config = dict(
    model='self-supervised image encoder',
    dataset="rendered roads seen from a driver's seat, with toy cars, trees and houses",
    train_examples=72500,
    image_size=32,
    crop_scale_min=0.3,
    horizontal_flip=True,
    color_jitter=0.6,
    method='simclr',
    arch='vit',
    norm='rmsnorm',
    norm_position='pre',
    activation='squared_relu',
    mlp_ratio=3,
    head_dim=48,
    fused_qkv=False,
    bias='all',
    qk_norm=False,
    layer_scale_init=1.0,
    parallel_block=False,
    inner_norm=False,
    patch_size=[4, 4],
    conv_stem=False,
    layers=8,
    width=256,
    positions='conv',
    pooling='class_token',
    projector_hidden=512,
    projector_out=256,
    projector_hidden_layers=1,
    temperature=0.1,
    init='torch_default',
    residual_init='none',
    optimizer='soap',
    beta2=0.999,
    lr=0.0014,
    beta1=0.95,
    shampoo_beta=0.999,
    eps=1e-08,
    precondition_frequency=10,
    max_precond_dim=1536,
    one_sided=True,
    adamw_lr_other_params=0.0025,
    steps=23300,
    batch_size=256,
    epochs=82.3,
    lr_schedule='linear',
    final_lr_fraction=0.1,
    warmup_steps=1160,
    weight_decay=0.2,
    adamw_weight_decay_other_params=0,
)
Rows from block 3 of a small self-supervised image encoder, named by matrix and row number. Rows with one number belong to one neuron. Each number is 500 + 25 x the weight over its row's rms, rounded and kept within 0 to 999. All counts start at 0. Numbers have three digits each. After the name is the row's rms in percent of the matrix's.
Before each neuron's rows are labels from the 100 images, of 14848, where the neuron reaches its highest value: "peak on" is the class under the peak. Only what is clearly more common there than usual is listed. The data: rendered roads seen from a driver's seat, with toy cars, trees and houses. In brackets: how many of the 100, against the usual share in percent.
# fc1: MLP up (model.blocks.3.mlp.fc1.weight, 768x256), inputs 86-171
# fc2: MLP down (model.blocks.3.mlp.fc2.weight, 256x768, transposed), outputs 86-171

peak on: truck (39 vs 4.6); pine (36 vs 1)
fc1.206 093:487445472529500516486512519559488456486487488506479486492476468524450483532475488492547491502518508516533542494519534481498539510501483511507529454498479502495475519524487561455493483476505485505509546483486504485500493480508468505498465498506490511530504521
fc2.206 101:520491516539537540485497464477536515513496530422490474512497511502508482462504464486513500476493523464512482508492485521499474514482517482482502543500476490498549474506482537510513501536477515502530495505534479505468482487497518485525515460504517473518556488

peak on: truck (32 vs 4.6)
fc1.521 099:512490496487507494523468477503479509480468520522496531532514514503477512497504476490470497492499476472505512504489511507486484492472538489475467477479473480516553527490526501496501472495476508529452492481516481562453536531493498499460499458535509500487466513
fc2.521 096:502540531519486489500498510515504520523535465518496486510494529510513512520497483517492492481507505522452525523507492514478537456518476536497495530500514480521486507520512506527515495466493474493556481524475548444538466510469493532520514503452497563539538526

peak on: verge (66 vs 16.6)
fc1.23 095:471487488518489542467503516508445501491489534523469508511510560502534495511508514516495488493495485520499542494502484516485516552454514510495538488472452520482498540466494520496524479535506485513476470532464527565514461493455454522490491479522519488545483491
fc2.23 104:479472509506524517522500471475518517476525451493532540517470487483474513498506524533480513494485527473480465516458509486472488500514503540496507493470522498489493489506541507514487509476475501519511508490525458488526531492554481496492466437495495467512501542

peak on: road (69 vs 34.7)
fc1.536 094:502466504544478499475505537512497484517483532485503519532503451463529470493483525556503536475484478508530482490528514522543484531465477464519487467514547502515459531482528511517503502506521496537481515476503492523494459506460493527514465493499520565484454495
fc2.536 101:501508495495490491495486501506464514484488488484515516519492465464516501529535477476470522510560557518464462499461472445532521454519503516505531506473477509461533506461485488500484480512480481533499499515483497464538501489482514500509486492493514428454508524

peak on: tree (32 vs 1.2)
fc1.142 097:499562480474509484490531509470506486490520516514540552500534516494547492465497492501465522502492507460475484467474470473524542515488507501485507507502518523532495492498486460494529521476518449470504496530515515457521540487481549462556483557531496503510497509
fc2.142 092:511511467512503480492485484496465501518492481496483496499495522513462503531496469507534519484492473484537513470504517489471490482533536496520502500474444485499504518550502503517486515534418538478514494519465466484490517503487504495530521501537520495506495490

peak on: sky (87 vs 36.8)
fc1.754 107:481474505503498448505501501500447478503457487541493495485464485514526503534513494493459512561521518475497499488543500485478473508514545496540475509492500492490472515501483523489492491461492508484524514524516545461486505478479509504452484529493494487496498475
fc2.754 105:491494506545524497468506473435496513537554532516502484468481521498484516478469545502530445524494510525496502470517527511469491497483533488506481522504545474482484499510504539497508531507535426487482490496506543533498508536496526518474474476513476489488489501

peak on: road (100 vs 34.7)
fc1.211 102:474500538503526503464530507496477508481508494495487461523532511446561501499510532488533477501517490493497479556474514552486522485515451548481478529503499494507506490509557487483468453493501506484478517458501510456532471523485559475474505484515509480504484495
fc2.211 103:547497461507503442536531501495479490509482446508474498513466471515558482499481503462511515553488502521483534542493500489516518481505525504543491494505510529518499491526476474516501503550497493491521526460477512511485481495521479526488463501455549516500521462

peak on: tree (65 vs 1.2)
fc1.313 114:482491539499540523463511551507495531517490476522515523522554481548503509507516490489488550476528495505471422404516481517500482491497469508523528499503484480462455505462490506533514500515517497472480514493500511522504522479514526519451522498495510512465454522
fc2.313 104:526515511476477489506529482477494489482509462521523501512503484465458477502511502492519548529485513499492525460557452502494537489551490535489489463501470542499531519504492501474511519482488460458507499507571494506512474486517522515512480523454511487483521509

peak on: truck (69 vs 4.6)
fc1.279 055:476507477475502517453472463470498519513504491518471494525499463475490514533535477529512518471484520481482493537530500500486546445491514486470453486441487461470508516487504483513478511467512547518467501497495550508501474481494515525499504503493549537470467513
fc2.279 046:515465530543546497483486491499485501481498495475503494485464472502467503499516520489486525512468491494488486526494484517533500524515503503566500497515489566479545444539519509517551496520521459493496489479511502467507499463492495455519494502517486486525522497

peak on: tree (55 vs 1.2)
fc1.552 101:514550511480469462506494467487520481454499514523491495500524500532528508483497490547472482467446516519469510504531563492511478510514495561483501453517470491465516475499511491508482508476451499492510519489489510502503508542480494480510525476517531465536461517
fc2.552 101:506485543442486528487526502484467497485488531526500508486458518514483500503518481460500529532516509482549487513525507448485488504557493505489536470540517519489508540484509473495487530484506481466472493527546520500514477487486494471521568532516496510485556483

peak on: tree (45 vs 1.2)
fc1.236 102:493485505508498550500512518486488482518527507498473422525523519494511466540513492485491502517514541479473518545510464485501526454496490490483492496525485494533505499486479562504456535516503502551471469489518516489506464496517511461499490463471474546526503538
fc2.236 114:518520528463539462487529480489502504478493509521488519500475484518466550459502479492475559493508448512493537455496496487474517499516484498490536498504474552473543537480556511553538514510488528469484524488466494500471550482449509452516458523529487440505496459

peak on: road (99 vs 34.7)
fc1.446 087:497516475486528495494498498467508466427508471535516471480528471485475532479538485453511560506535451522478491498491498472461513546506539518534497530478493487445461457500513429518473485540498466482507489485501523439531514494465522512530506531513522532513501457
fc2.446 091:503466525512501495502488494517514526486500525498413483570508544447469487511488489508499474456489492508479498474515501481452508467507462498507527461483527544520521506493501477506500475531480538515514490508498542448496508523515521535518535484496453509513485473

peak on: truck (83 vs 4.6)
fc1.193 096:509528455474497520468472530512473468485520530474524490520465484521504477484468526479482507504501473482502503514501501459476506529479471478458505513487526486469508485529459522493518479487480478516506488482526489460481468536488512535538543549510508474512470548
fc2.193 105:468506509496505524534435467475481462533518536496481466505526467468507494529508469514499516484502511502525521448471487523526528503529526506526482454485491539478472485473502483526497502496524509513526471490501463514495520510515494481523510504529526461507498496

peak on: tree (33 vs 1.2)
fc1.431 102:491490476484508503498604494557492517493515517499472534528463527480522452524541513495528500488508506524536434524490526505495527488504529469482491475503489549494497528506547497491466481473501499531522516473498521516505519475497475503500476536492476550466494514
fc2.431 100:527502525517495520515444496514441485514489529534535517529524499505546509484474509535467503509501473489493525471530475500513497495484489476495493520469501472503517458514500511543524526505520484517498517537519512532485527489508489517507507487508529481500503505

peak on: sky (65 vs 36.8)
fc1.566 103:497469489511498476478487477530508532488539516530496492563497528485488467502508515517534520538556503538505499532500515506484490475495523506532497508523505518446505461493458514520462525509517465531484503541526518466502483534459450521499504432510494485511514481
fc2.566 106:475502542508513493547489536457455498498498478531513480474497506471464460520512492485538478433460514481528492480503473498463465546487512482459480526486524497491521510561490542499487472491483504518467510498486524489489502471482569481476536514527514475524498503

peak on: verge (43 vs 16.6)
fc1.99 113:491492540505460531485542505510520494489495533525522558540481483546479508501467469523490468498538495569557470463464461491523519516475485440495459567524487489517493519501526525495485514508472497486497505495485535525521492479492485480521525502490493508495499493
fc2.99 104:493518487516547504504505472442490512522478530470482503468499512497503497568500437498512500505511511469490507530484526504453472450563497523530504508493512470472493516512530470496512473488495529523484506499515501444509511459489526516496512498496465526461484479

peak on: sky (100 vs 36.8)
fc1.417 099:511503489511541473469538509488517502499511497506481494547546491510499512525527495431533468481495509485494531518480524495454535473488531500518521518507492477539499486546500501492515490514467555488523515528495485507527517534508493543489495510441540471497507481
fc2.417 105:537507532503492563489479503494467453483472475530524499479456491473494515488523535558522488513486534514544490432464512489505464509481525558527486543515518523500492498507500424548490547502540493504545511504530515521522478500456493507522442475475440528502470487

peak on: road (99 vs 34.7)
fc1.146 116:482472523518544543499495524517496484498501504546506519540488511544557495476489523501540544481533475533487488483479488530532503512523510491494515489469471529497450488480509512498481537508466496468472495483500505528535497510548511482496514493513502553481490514
fc2.146 117:502501482496496523515483500497482466518533492532510495519512497497506474454506554466484495479549544504515469461478465473517499496542533517519478504477502496505488508485550524501520530477539548533550456494525463464511469478488515496499496499481537447498540509

peak on: tree (31 vs 1.2)
fc1.749 108:482480500468560504457499514502503470514510532490496528532493490490497501526502492533496509435502488496464464463469504476506498510454466492469472441487508456452488528467499490523476529470498450512529528535527519544503475509506489469485447442484492501481472514
fc2.749 100:483486521520466519503520531469475525517476486513509509534489500487472474482491470463478468520508521498540501497480490526469559460508449504496474535482538475518507481488482533496526512508489517507488479548458470497489477470490515464505525523498466487486558469

peak on: road (98 vs 34.7)
fc1.558 105:499523547487505493495470530512481524479516464511483496508465528475525480526499501496491516463505449520487512468511465503513488431475517498509461529513512513553510508504509524485531476516504438521498517526481497512540491487482481519473520523480499484505531489
fc2.558 098:487498506494516472503509496479500501553502494468467505455503522494480542538508540464547514512517532451526487518493516502520498557535518495488509493487496501507493537519486480507461504455512475518569507479517485473504489511554503491523534505504473523505495516

peak on: road (97 vs 34.7)
fc1.338 098:502492507507555506491450515500517542445512535496496521466492453541518501465496474499508557512439481471457487538492520466506510484478455474521514489478490491500444504490528505491487525533458523485523525494502497490483465485526489511515501480511537495508507490
fc2.338 103:501472486496509530541480519482465497501493481511455497525503515454516473476501507479447508509539510491493490417482471528487475476537476489537499503496480523517494536487511505485531554496493536524467527513544460505514473515513522496493491507466447485494512495

peak on: truck (57 vs 4.6)
fc1.168 088:484496511472494513478532500491501504443509531512454487482522499478487501498458526423534499500480491427536470487461507442447496523478467491536521514499526536536511489513493466472527494461496508460458489504526468476486535528487501528492447504452529509498474503
fc2.168 095:535508537496529449483513482535469469502443522509511526511507487493522463519507478476538507534485476516524510461507486472524545487469493476529485468525503443530519510510498466514493512533501537502543536498529497505509499519491516507548527539484488520488489489

peak on: road (99 vs 34.7)
fc1.737 096:502516487503442544504483503472523486480536500487522460518515528499528474486530512531514521538489526519530534467536545524491502478521505524488450536455470520479505494487484523484492485473548444472484463527500518489494463505461499452509515487502456498497468486
fc2.737 099:516506499517473507463508531475503508465512512524495511519532522490486525486490485528508491539537511497526495539541491465513495469556483486507508437517566486471499514494487497507472494532480499469580513533477514507480466520433490475513505502492500502535522491

peak on: verge (86 vs 16.6)
fc1.266 094:511526482494474508480484509478431509472573511521506497503549488549498480474439452515503450523482517472520508520516510568482516506513499497501508489513496468523501517516484513487510468471531508500504501481538496515516485477457489515469499498495526514545511492
fc2.266 098:470492480514519487528497498518490552481531500476515534511491508513515495500519515475475522482455481532530485517529468453515497516478549493477528516499512467493504470521505504514507511475453505461511464580475501523527513550525510473532518472509446475486470490

peak on: truck (34 vs 4.6)
fc1.677 078:479456465473524472490512508547463488511500499476464508536493512497490531496506472473568484475498537463489492503524521489500477504532511481477496527459527479494470533525495510499518530449469500540485483533540525490493539510496487524527585481523497513502530490
fc2.677 072:481496466502534511506501516500515530516510471516502457483501523493468495488443477537492510507531514497462556496493483549466499460483479516523496483509546492551483472511516529504538512523500447503461522503503538525514515486457486485461443511520498514522506523

peak on: sky (80 vs 36.8)
fc1.438 097:505495553496464489507514545484532539487568501489515521529505489524515549544519432505516481513522537499467516502488481455502465536468475455517491522501490470479499511486556495526509526465497540487511487520475478526490520505519522486508449486531497481497515472
fc2.438 102:505483492518503508517458478513509462462445487497493475517482460497505488484497448464520512495500450520485521503494524519497523514541517510483492508484513530554495517518480495524453501527499491535498526478493517505479480450443487510502543511453517502493500500

peak on: truck (43 vs 4.6)
fc1.308 096:474484531502493502474506464495473452538508475483493549497510465479518495529491532476503494501511545520479485499451505512524492473517528514505510506486483501487490496477536460523481493522485498476520507491485500525508508529482532515494492504435489538498504479
fc2.308 109:481492536545508496483506529487482548482536483490516500514486500497491514499515529476477527513468473456463505495525498508461483518474500516473521493551496535474562495508522466527525480550476514511515530530524492485461471501497475496497511565567530482508506501